Rows from block 4 of a small sound classifier, named by matrix and row number. Each number is 128 + 24 x the weight over its row's rms, rounded and kept within 0 to 255. All counts start at 0. Numbers have three digits each.
Before each channel's rows are labels from the 100 clips, of 14848, where the channel reaches its highest value: "strongest on" is what is common among them; "loudest" is the band of the loudest frequency at the time of the peak. Only what is clearly more common there than usual is listed. The data: chords played on synthesised instruments. In brackets: how many of the 100.
# conv: width-3 conv, stride 2 (model.blocks.4.conv.weight, 320x208x3, each kernel summed), inputs 0-207

strongest on: the note D (70); the note A# (64); clipping (29); text has "clipped" (29)
loudest: 250 to 500 Hz (62)
conv.95:121168081123116101120117147168116163142156097121177120168108148152115154149098105096138124134124125192128121156124113154116153091104106166126118134129145125132165114180176134105126115108154156107097145146160106127160122135139119155136124148138133127120148151125113166094178125114126117124099128158150099160131120156184098093134136133096132125106125147147163170134156113120142149140146157172087161157112143070174147127149136150109118111138127145156141136150106109138142142149111097117125087142160094146125146142116109142115098132122126102155104166107126138162105105133101080127126173098164116134112072094151140144171162139162

strongest on: the note G (98); root: G (27)
loudest: 500 to 1000 Hz (45)
conv.306:089102196108104134164158120097124162155124105145134115119159147123106171094102112097093120076135121151130125099157111147121125149105125132138115150106116134113110143112084082123110104146134150160080120104139119127127148135138107132111136127114102170115136132109119134139102114106104154135079123091118112107094144134109117103107162084136114087156155097172104120128093149124140136075093127143122152124125189087108150106137150123091138125107151140142111110110147112107119132145100096105094143111078178136088090113108096107121122118111103144169082120137154092090139111068122109157110107134143109139110144095119092115097138135106

strongest on: the note E (98); root: E (37); clipping (28); text has "clipped" (28)
loudest: 250 to 500 Hz (66)
conv.268:070147135109092121092129129130142153118153094074153093157107147120149153105124175128103126131143105136147105123133086143126149146112098111129151132150137136163160172152152115110139113128084111100123106165109159137119092116138149187089154109106096190143133135128146137121107175130150131143163124125143123160132131124140192132145124092100130128124099111111093127150143129111096136148131097141106099161136102117133121128092131140100117099101156097111147123136128134120121127171127157120141087100116149107120148110133092116062165086124115125112128122125109164201124126121097139142107131141127158152067150124152090166144162157125

strongest on: the note D (99); the note F (72); root: A# (42); root: D (41)
loudest: 250 to 500 Hz (74)
conv.303:109122078142101106145098103159131113107222111168162129200112135134110138160172131149134135156148091127122109131089143127146116104120108112102127131112125112130110131107101140141117124118128116106158126128129129098167112136117106105108152099122120083117164110140122116116121133147155128120142154111146207155133109130109094162082122150136126133138092145148129154109136073112114101144102132139127133158130127123138138120129064177122138179128131133181140176120111100131128133134121113094125088153142142140171090075132139137126113121148151117154168147159147101163110137127151143177125138161136138129103123119157131086117127108083

strongest on: the note D# (100); root: D# (51)
loudest: 250 to 500 Hz (64)
conv.44:130129115137142161168143101115117109213128177121138134128088128092146134121113121160092115099159120130139166131111145141102133089168127131139136141066113110147137142158095147120100153127102176109099119162130116135141161137137139131130152139131159084134119145149138141134153122149110146128145110098101113187128133131100108129141086114147149112150125128144126125129130153141133156148148115156086154094116108120132104101120119080131135188142169133084129126165134150089115122143148113112117113135151106144172154148140150095139120121132143150105116099110142101098163138136118150121110160135129153199110184141114166103139207098147

strongest on: the note D (96); the note A (72); the note F (66); root: D (64)
loudest: 250 to 500 Hz (65)
conv.110:099109124148152115101117153117144148107174137137204121213147116152128113140116142153150124151131118138148137140144115134143098139160152123117099124118108133095071135179109161136117098152151128163145100134149144131166119145111127113191107159124149103102097134130156178143123150151149183155149109113135147144133156164107095156099163166125124107168153119108119152145092097077140123112128152150131111144123149150135129124125145116099129112109134134171113180093079129128114138145116157129118165150144136133121145112128147095138137145142145151112112105140113138121098153111137136129142069136132061133159095173104135130151141145108

strongest on: the note B (99); the note F# (64); root: B (57); horn-like (30)
loudest: 250 to 500 Hz (66)
conv.266:178176123145159131154143111135099156113109112153097145152122165141115126126149121116111121157103095137097137109129131114131153109141125115169114110151159125101219133146108086108167135151127106144121186126119131083111141151142115119133143126101098126117150148108121148148142115130145149143123107123131177128114129134154138157133113110118118151151090143137131100156108145200164103144138076141157112177104114097090095121121139120145119180149085124118115115149106112151118111115100150110162103195139113127098141133148132196113121098140147150137124122143144147120138159128152104138149154164106106100149129114147170104149175100155

strongest on: the note A# (75); the note F (64); root: A# (45); clipping (30)
loudest: 250 to 500 Hz (65)
conv.158:150130130150107056069084145134111112150130087143152119125158097138084136132122119152150167094137093134115099103124125142149138158120099117123141142130107111183124165136129110153116144086137129125162160155126071099163138143110118129119155113162116091140145128143173115106095097166088111107136119127105133126091093117101125129096176136114127100158163118148152130167136107148119121149119173165121154139091136149122142116138111175115155111122154171172133152124113145114141114155144102087123110103132144103125118133124148095142147172139139124144121133125128081076167081110108108121142137109151131116140124084146153083119085132112

strongest on: the note D# (98); the note A# (67); root: D# (63); horn-like (25)
loudest: 250 to 500 Hz (67)
conv.281:121163119143152166164141144136139153172108123105113154128119110116072125093106143122148118103134106159106147164099129150142155115176161150162109139078106106135083147115149109097151140100144153106087102136115121118128129116138091145084161117125127147112095135115099098091117125116212111117119168141120148160123168111086166159139126121141146187148174101116143095122110145109096150086156125120090136140116086139088146109135119096165098110113149129115101145120143152160133108110098144128127153117139093132129128171114155148128130167163133134171138150142136151125098108123175125094106131096107120127088123119138137151127160142125

strongest on: the note C# (84); the note F (59); root: C# (34)
loudest: 250 to 500 Hz (63)
conv.253:142134099103135140137151105098133131139128113114116157172168159121103052163137120109124123134124123116127147122090136156129093125133108127107104137155086091097145134143113136115144107105101138106114165110092151138160111109173121131158098080135099151157162114107103159099140108097163115079105138135112094076160107086154141138124155081119124144156110098207084140135128148134107137165124140134131085097098108132130137100138116103108145123120133144084129126140130134133175122180154175091161128099116106149089102139131132104088128117104142155148088169150120146128086140136118107101114136120126136102093158127146123117132122123126

strongest on: the note C (93); the note F (89); root: F (80); the note D# (75)
loudest: 250 to 500 Hz (67)
conv.83:090129186104147202154119161128142150151090146128173149130133106095140105123130126156111151089081096124144148117151115106133117099187151116065131119126153130144143146112136138128128090107164166151181139152137115145147085106150135139084132136114116162104129130110111120094126178064130120131144141131108146134176134137131156151107123130084136142136125148098109166105099145120132127125127130122103143130138149103172108126138131097118142139117123121140102105056143077132152152115133152131125156134139125151102137150151127110102137094134101172115137116133153130086137118211114140138134133142141097141123149137093124122140079138132

strongest on: the note C# (96); the note E (69); root: C# (27)
loudest: 500 to 1000 Hz (38)
conv.159:145118090134125148135136156127147125146135164134061140118121129136142118179122133125131072126143126171113113131161134129089111138165127096071115094124139117107078105112119087109132111117151115127113137082120136094134112115123136180177129100102100150104090107108121128096125110124172094094151137128126134142131148124113139116132114165134093158162148135133136125144104151165158129100149170090125139110124086149149135109098130091112103147112108093138102136081157145115144131104156122150098143149119107123193175114126124112159127122129118116089177164142142080152139168092114109115103126145094089109093166157139101103132149120150

strongest on: the note G (100); root: G (53)
loudest: 250 to 500 Hz (74)
conv.12:112120194136146137118122122129133145115138145157124124095162145092137120105125127079146122190173117138109142106094098112120125094139153119157142116140135177124172115156117106169110150113115094109150167125120167095125103128157080130132120096164164111110167125165113114094106139143092189127133136110109120140079121138082144133114146126093117109148140139122137168096133135146109127111170134133137167117115128173150117087082132117148132148112116138143114076114148139132126115158134084143118120120108141108155079113164125117150148126120143117091081143110121165128155128120106150120149065135122086127095165148113102119124154126174

strongest on: the note F# (75); the note A (67); root: F# (40); root: D (26)
loudest: 250 to 500 Hz (67)
conv.35:114116132115153102126127109124121130154118142116162121119142126157126128193111133146145129116089159144136090152147145118052113066117141142101092131165140179105107122149107111114154121149094096144132102138125069148127134117146095126141144134146146134129157133138155131137141122060134131089094115139123137106113107122136134086089098180159111196181136104137125147119131075105142117113136137139146087148110082116151149135114120117136121103105132170140087105086104149162156167125117100115157114132115127130098146156107159123176132137118144143123136139118153118140144106131134150117141162162156133128062144144174107143095112122120

strongest on: the note F (90); root: A# (34); root: F (32); clipping (30)
loudest: 500 to 1000 Hz (60)
conv.114:162103150138088156130140144148162182117120137120092079073130128104117141127091156170128142152120096128152176143162144142114118106174126129086112160137122121079101101141123121145107145147147156123142087157130078148198131117177135105148148126097133094164137093128136129102131146153140084119117153141104142117130120124121152135145125137132114162145118122145148126118109132117114154158145112109095125148106140122107194140136150170141096144123153160112137129090142129138113125171119145112157160110119099116111118152095127136088112137127140139162176147149125145137121115134178145126106143138083143171111110169155149124135107129053

strongest on: the note B (64); the note G# (63); horn-like (31)
loudest: 250 to 500 Hz (67)
conv.52:171126130147115129142157139150130139112122106177077160119103088171134118139108100145120138161137102111120127127116138125145122123126162133117113124093153138121232125129149100175130104131081149153081173112107137093125114127117134104123089124117149140143146100103114133091115129164129153069128144118137148131150121120137112190128150146088127141096117125107132137169103133165127141150088096138116154144102144151155125126107102110131122145142109140117159101116137092115093135131132124112164133130117084132101156116163135144117089119135167169127124184096158140093129118156086165164108145120092124141088157159096139134107129152151

strongest on: the note F# (100); the note C# (61); root: F# (61)
loudest: 250 to 500 Hz (79)
conv.56:167127165134141079141098145130140129124100109116145111146131093173133128077151101112138131156099118129082095119138117141118139146116090140150144134172137140109095099099179117151128127124132108112096098110139124147111122131171100141152087148167123179130134102121086139117093109116135101116163118136133096117172117114144091095169148158170144135145146142128141177147172110101099123142091121137170111162087097107127135129136117088129106128139096122156100153127085110122151134101100145113156107120144125122127217149114128128060108125178142112113129098132114144137126132100108114122113128115128144105073109143116156128101135123108

strongest on: the note D# (90); root: C (28)
loudest: 500 to 1000 Hz (52)
conv.125:158157144177129184142129108156158128119105123149095117139161101150166139108133113138133098156101123131162114136106133138081110162092095146136144124129104133155108138122138140134142151119146136104179155142127124136113097122106142155121115128171134158134144195180105119113149097126144135094145081147143129143121139109082112085113062117136128149135131121157085097149143166110133075165121122165126114129111107103137143121141146116099145116103118110097142124183155112151120094116117126151141140143119104109090107121106137087134139110143127173091182118105133094139092082106079136152128135180111129144150149127145141130128174098112

strongest on: the note G (90); root: G (35)
loudest: 500 to 1000 Hz (40)
conv.234:105149174119154149102127091097178128121132137151149109105143166128094134137162153132122140138138107123128101096156118151110138120127107101073123111108124134103122125181123107180174097106129169176121165141151151151106145097113125136144107131178113118138156119160118140113111130098126160102116161086119144127158078125104140127171118126081117102106167117128143167101142137090109128179128132116088125164141144133136166164124130119150101152116127161082113130161114087155097174130145070133173186137102127138099117142102124101125117103112155126154123158124123164134134122150103141123132130155145150101122160134152149129121116082129

strongest on: the note G# (93); dominant 9th (33); root: A# (28)
loudest: 250 to 500 Hz (62)
conv.181:145152121156112124140120151135086118125142112118112174194119163113149122090130147151109119098103103164108180097143126124097110102148116154116144085101125168119133134138131117137085074105135114116154193138151117136161128131119115133112107114115115173153141144113106129152117149176143157162134169105107105106109145093113147111148111139152081132123125149132129141089144121133120150118060102148111117082139118133112183125135109120125143183105148115115120127108151097118146152114119163178119097139108166148131146153134106151140141097149097125131142126133119129101117098127121184126168157088143077104124104118150178098155102143129

strongest on: the note A# (98); the note C# (62); root: A# (37); clipping (25)
loudest: 250 to 500 Hz (68)
conv.47:182143154156123147146161127147128118104104124099133155136105115135112128151111128159096125103107135142146100188151127114147137108134132125082144146154126110134109143140158109143111111074143152135107078081132147151120151069123113172121120155129142135114152145147103114114149131163125127122118089118137138145126141102123127194109096122143106089158125122123119132134145143116106154111127111153086072172130086166190076099093168151140171149121143128087128088151126125145098122094095135112105107140126103116077140094144146120122125114136165126122133110167110115135124120162110128092138128124171147146150190131094167100107133143133

strongest on: the note G# (80); the note F# (73); dominant 9th (32)
loudest: 250 to 500 Hz (78)
conv.43:120124132154102129133095111152129136139163121119171114149110023114137155095128172146119129162099126137122070169160113114099144153088122115125153150154102084107107128142146163161188124119112120135122119148138107133157142123117079118139147113155143144132119085094150148129114146151130137126132109103142098117108152135131119147194096181102133131109104112167177130152117117112117109121129147144081143119131152112125123103139156143168120144113119129156106139127146099162134119163123129117170129140080088124104168131141121135126119117148176107178155135115148119124101093120118138135125132139124113121093154175117121060107151130130

strongest on: the note D# (96); root: D# (35)
loudest: 500 to 1000 Hz (51)
conv.62:116118099121108142094132122162127146135112138125095226085135146121128131135110132130139149146104128129138182117123151116087103098113108129137092126124103125145111167138131150149117148139119111120126126144118100132146137136161108158136131126106164111121129164167135129113116137094128096121131119093132145168156112117124168144105144171100159096094119165147120143159132146119089138169147107115140172188163116158113126111111142105154155115112108169075134123185137116101113181112157144136095141110124140099137122221100110116112184153120079121112129137136166149152126160123113121146150161119160132096122109141123105125128120146119

strongest on: the note A# (100); root: A# (56)
loudest: 250 to 500 Hz (62)
conv.42:145096120110128184156131112150159138149104151127145106124100122128149146110138124107167129130106114131124148122106092130113139165113164123108090114135155106112087122139131142186135101103150137136128150105099110105098111133106141106108127112174136155149091132113138108150117130123147133147113103119134123207080167177130120096140128141112114150129150094155083105120127136153134098148114163176136110083121147123162106106100137106124136137101122170129108137125162124096096140098166134134128128157181209125148088134162144095114146117129139168143119142088145121144109119122170148114154125112176154164139103125118170111106091147172

strongest on: the note D# (94); the note G (79); the note A# (67); root: D# (67)
loudest: 250 to 500 Hz (66)
conv.224:154162130133151127181142152153125124127056136136119163125088166133092140135119136104148144121098146139100168169132125131147132125151129121078120104140096091101108100140174113076105141186099125082151123111122120133100111163122110112132153106167155127142100124150114139105143103146114128100133125139108112154129168148115092117142085110105151096106125134131127137134140127115120131119134126110148106121124121113112144171153084155151066133119126112141134109117171153113144051112124140138151130128122142160126164168164106130088109138141150189143091150123137146127140133172174116104119128139106141163147164144122155155096144163170

strongest on: the note C# (70); the note F# (65); root: F# (28)
loudest: 500 to 1000 Hz (37)
conv.11:100102135137142156164103109117130126137115172087138131108106130137133117146123144075074101103100142114118087102150160120130121134119099123137139152094128133114114098133106169138139100121086090117090121159141150112169133126109055130111185096150120126134120114121109144087111159126126147163098096092134113096103165165131088101125102138148111108097091121132108135125123111111112117104171079095152105102097115131164107132118123124119073117141049156122108112093128090143115102133100153175091158147124137114157124098129126141144090132102109126136095120145129157123160155162136135146102131103153151115144117151120101131154133118165

strongest on: the note B (97); root: B (72); the note F# (68); clipping (31)
loudest: 250 to 500 Hz (67)
conv.166:103091138159111124110118124162161121158144107132116116190157162131126114144133112147136121136112128156146060153136122127124127140106129126147112094143093136095211112183107171124132142080148120140082179126126148112149137129134105128099172128155115106127115155154139148149145112143142153113112138128090146159093116096120114165130106136101117115141128092119113136109126132181082151163109132136092209154129154097098127119097119140110136113132132172088146141125118111121134115145116090118102130113152157129140117184106114086110122154101102104113148159105110097079140148153156139124112136136153092129130142154105114091115128122125

strongest on: the note F# (95); root: B (29)
loudest: 250 to 500 Hz (69)
conv.196:107148148129151140134105136103107133143141129138068167112146119125105158143124107100082123150164132201103135191135154137120130116117105153109116099080148157111065114135143105149162127105128151137133163171149104138091134139147141156125093109157111138137088126128153109125134083120125142154131153109132108188111115157160126099127097122137122155166105096139134111150122096103132111154072140178119142104117116100141130160099138073112145115113121136142114171120095151119108140131135122123122155131101119138113163196116171155131129122131120097140155120149122120161124135133117134099117176097174161147096123136119120145077148135108

strongest on: the note A (95); the note D (85); root: D (63)
loudest: 250 to 500 Hz (70)
conv.319:123113105099097105100147143133116137098159120118173132197087153117149151184163134171140154152075120168126128135147151153147184097165098105126103112109114156133083089162102093135136089142107173167101124129156145137110138143131088103152116106129120144146081130188167130124122141120123136130129144168115146132128151146140085150088162146154126108159147139109120136133112117080125108127162099158128095138124100122116111134133121180159138143126109180128138156131106101134163122141131132148093124142157095107148116114112128172117140100128120162158136098134100084115113133173109095159128136155124146130112100138143124113128135116135

strongest on: the note D# (100); the note F# (64); root: G# (37); root: D# (31)
loudest: 250 to 500 Hz (64)
conv.273:128195079103144140195138159123111158108090133166139136146127151150142158139171123129117147126118148109108129157124148138137116101100100135135120116127107137128154113159154084140111150118138112116103122152123109121137117106160115123151090138136112111111140137099072135083137130135149108120096110118081113148148149142076167109105112127146115138147125116128156124126136109144104144142122112120111130122098109146125146116141167150112122176155130100110119156097196117140124095074160157108112121117113124130079118191118100130149100119156150118163100157138115170097115107202139168085176139149157150147121148140138106109105160116126

strongest on: the note B (89); the note F# (60); root: B (43); clipping (31)
loudest: 250 to 500 Hz (62)
conv.162:127099145089138118100140139170106125159147132156146130151138178099114166108095103049110138123100182101152142123062094093143160125119139101127094162124147147130147130106163088107082167143144087142054181126131080143143145115103121158148117104107102105123103162139127170110154138110084126116108117125120140158105112127105113137144126112138130145162153113097180171135122132127135141156109126103127106142147105097115160128128146145126116124123112108128125107147161154119098110124153135113123135139136159115159149131111129150125108133145107154134149159171120187137139108132133160133147124118158148163117115119150119156136150180101

strongest on: the note D (100); root: D (63); the note A (60)
loudest: 250 to 500 Hz (67)
conv.2:102116132131104120137136124093161132140255149154177090137114135135114131134109127095146139127148112113114127090158159126123133114140152120123106106122119147102093119145149140113118131105156122140131125178144140139107119118117124084120141110131147129120172152130133113137095117172140097137126134137143152087167126124087074130133077145090137090159103136155121125140113115118118103093154154220126141133107179123120145104091168120121090128138111116158144196099096127142143129120133110125136068130126105122147126108123113142107121123135142130131116118109127138108107137111124119139120123106132162122133118098115078135148134119129

strongest on: the note G# (100); the note D# (62); root: G# (44); clipping (28)
loudest: 250 to 500 Hz (65)
conv.40:155143103095116134132118177141135106165116152157158136077121129131157167068138135126114149088124106149126134133170137162176120115133157116091145123180129169134169103115154136146183093126118131106166109142133141106153129125128093129081089126120131106161140111138128146163129129121129120110167109131125173132170080092092142141154109084129118144132130118155149131116122169115117135138079153137120153071121139130129118123112130147139128148160138128109122152143125142133129215114140166119151132141172117093128090122120090132125112089114102150153146139120100146099163111112152092170103143170163121103113112166133113145113127131129

strongest on: the note G (99); root: G (40); root: D# (25)
loudest: 250 to 500 Hz (67)
conv.152:095108099160146130135182151127159087119144182136114135122157140120100170133164115109132136120094160107121145111118144109131066119101100137139119122172149130148108160107148101112122151142143125147090139114127121127083146149176145133145123147112129151148125082122127133088155157144078114113129106151121163138100147075136168079122110085114120130148152119108128141149120108170143141086147160107105126126144103139151138126124100118127174134132108108148160159117147144148119186130156155125152085126111149100155122134137125136124096139147142125124085092149091156134105105124168126159131067156102167151114124108102131198131148146145

strongest on: the note G (84); the note A# (74); root: G (51); root: D# (30)
loudest: 250 to 500 Hz (67)
conv.203:146128121087140151156073136116119108104188189153178100138128100129106121119155122063136110127170125124137180156107147149135137125160131149112081132106118122136139141171155136128130129139139129099056087126086144138143109111130115139169149137136144099109132081159118145104149112113069120130155136115116177146111132140129151152108102148161122094145116151139126140111141136106135144155163144082168130112145161119164118146128158103090130180148111181162154125120117135135095104111108147115153113120123124142142158151154100131120150130136142107117169098123109162151113119087104122098150110104167104139143125114122112178119120134131

strongest on: the note F (81); root: F (33); clipping (29); text has "clipped" (29)
loudest: 250 to 500 Hz (72)
conv.255:119115116108159152122152085152148138170131158107134142096115128126138121150191156163133141116152119099109164138138109158093115145156145159117139129135142161135131178154114157106130136129123133129130121111118144145145132118137099149103140145107102107095107111123104100147067147154148130126128115108105149157178127136138130103129141149171114116169175089155101135127107113075118095094203139158140108125104138114103137137130115157132133134119112180100124148157152171125121132120134145141197130128132145145149125098102160166120144089117121185179166139143087153169119143130150114112121115090083161114124130107112114139175123107153

strongest on: the note F (82); the note C# (63); root: A# (43)
loudest: 250 to 500 Hz (71)
conv.245:095128121152083131105129143118128134119150128125176139150091102153157143146150136096142156148086141143106143137155099106106139141139120136108128097124148110112151118073098158082110111130142127153131100105129151136125136122099130117115128111160110151103109100099185104161140118139101127094112145144159133147102082111115148167116119161118143126169123103174140118128101148128098102142136175158120113103086128131144121126115126113141140145153156143158122139137143109092127137142128088125153156095141109089138131149114146133082153123147172059151168103120108090124099113131145068115177123138118126065135154096100154092057105127140

strongest on: the note E (98); the note B (71); the note G# (65); root: E (64)
loudest: 250 to 500 Hz (67)
conv.157:107159123126174107142128097109168146154137118088140122123060119142154122115131125163165077093123100149131121177139097126097133114132098135113150135117116113100139170171144119086120126166096116109124151112109138102104084104154124156093119125105089154132138118134110130118103151097103143132158140155097131124148146132119127114148142142078105085123174108138113161130130080144153159107104091157111132102102106095147116132135081105121162156120144121120136144147112135148126169098137144144171111114107135119083129149113102131111145130119137124126115096126160103147129125162159161105160172105165099088164097151169123162136117185138

strongest on: the note C (90); root: C (47)
loudest: 500 to 1000 Hz (46)
conv.48:112146118105141101131114095145094154116113090149108152142050108126143140090149129114130125092127098119124155110161076120153117158086131131126170102167162115126141105083107109132121141150157104166154118127088114155143110124177103139115110120153140075165129123154134162110143115136119139164146118139129131177151190179165142147101120119130109115090137156135081149119121115101136162097144146069102116119062136157143114115147126137180121108133169094137149121165110152137131126132134116115105116137132098082108144108129116139115129138152160103122103120124088106116129099111107120131119113104090121116176136118120105135116082139140

strongest on: the note D (93); the note A (67); root: D (59)
loudest: 250 to 500 Hz (64)
conv.248:105114145141144077140091140126118109131192136147170109185135130119123091170106130138129171135122106139114143139110161139099137132138174104075121145154117160116146125147153153167081129129113138109163127133162139157143143145127126044154099126112140054124106171112128127140161119135135100090128118087101161154136100132112118136123117129150103124134114119144113147149162112155141129106156147189095130143147180131107136144103140148120137099108097169116146157102087120109136127155109149113121122101125160095146096103133147087120130145109144143126128117133137151084098150128137109132112183128147167172109113139133120127166111131114

strongest on: the note D (84); root: D (43); clipping (28); text has "clipped" (28)
loudest: 250 to 500 Hz (65)
conv.202:078153128139121117127149148108135136130176097146189147181127124136137130124135107109141139144126138085111125125163121118129116135128130139115155115087117133204130103174134155125149101144149133133120123174135083143127113154103141121168126110103119114148142165092148156165147072136128127180146128162132131113137149111135082141097154123106137160111085150152148159134125122103116121131126124144116141088084130146114172132139132109143167116128131139201147167093139080128129156164145141173094135131106109141139158104123149103126156160163107133151106158135153133127157129137154127129101149109116091127157107093095107061124102156146

strongest on: the note B (79); the note D (69); root: B (42); horn-like (25)
loudest: 250 to 500 Hz (62)
conv.237:150140139158121085159103077164132139110180148101140089184128158104126105150143118160125139109114151131146117154103099096125145107147138113131118146152153143090219127124155112115098114124088131142095163112139157116146101111087140109097122116121095113142154080111135129109138086088111109087115152139111146094108155134103128131135114114080122109135113102125105152126174113188147092117152119131151140131076122118148112094120151146123135113151084117154132106106107097130126127087122121142157147110143090117193155098116101167123155131126163102148159125111140103146147148142120134099130111118149128127122130109121141115082167117115

strongest on: the note D (65); the note B (63); text has "dominant" (37); horn-like (26)
loudest: 250 to 500 Hz (62)
conv.88:131143108146120115140116098145151156107171137148117115118136158132095100117159157187135082097132129118157144149167128144159072135078121175122167147085114142102144114114129126121117121092144106142163101129111087100109137134157142107144117156113122185122169097133114153104101138199173138177101156112097166110134120128167083116122103164127090086122157097168135167179105166164130168126146140150135115134103147114134145127134080120150126142163124112094118118112127164094116133120115140113163120121153103168156134121162132121155108162135131132163136156114143139110158151114129123130123104137112101132130101141137125132114143103125

strongest on: the note F# (77); clipping (35); text has "clipped" (35); root: B (26)
loudest: 250 to 500 Hz (62)
conv.89:146137096094140138131106138180158167138105139163101137127116165162123137154148146102108095106153102102159142129133140146107157106145148140126141130161125136154121120143151149096121174110147143142114148116123111155136159122131094105113117119142128138116119112049155150117119118120146124197135119141137114148147148159168159136152126146173155150133145130147133132132144146163105113136133098117100142142114171113120131091107110152142135121168142146100112143107140135104123137117115112135136131112163128158132249140134123172150126147108113120185137126153140115146079108170147126106136172093177092129121135101142136076157144145120

strongest on: the note G (89); root: G (46); clipping (31); text has "clipped" (31)
loudest: 500 to 1000 Hz (41)
conv.139:137165073149119119110159135171163140109106141155154132129143118103094166096156142116155104124154124152119117137131135123104161127088116105092161141112110150182165093135123103154101137106137142126148128149175089137130143125103123110091127080132156105143083151171127115135130149119157099107115098131130086084134124131171111096096158111145100109146183114134099169090155166119155112126112125098119160075143161158127136132131099177157169123138117133155098123130152116131147168134125174133135142143128144168127130177156119070100120106152128124123132127127101155141140167129084146142113113150121135162116141120150144161137115122099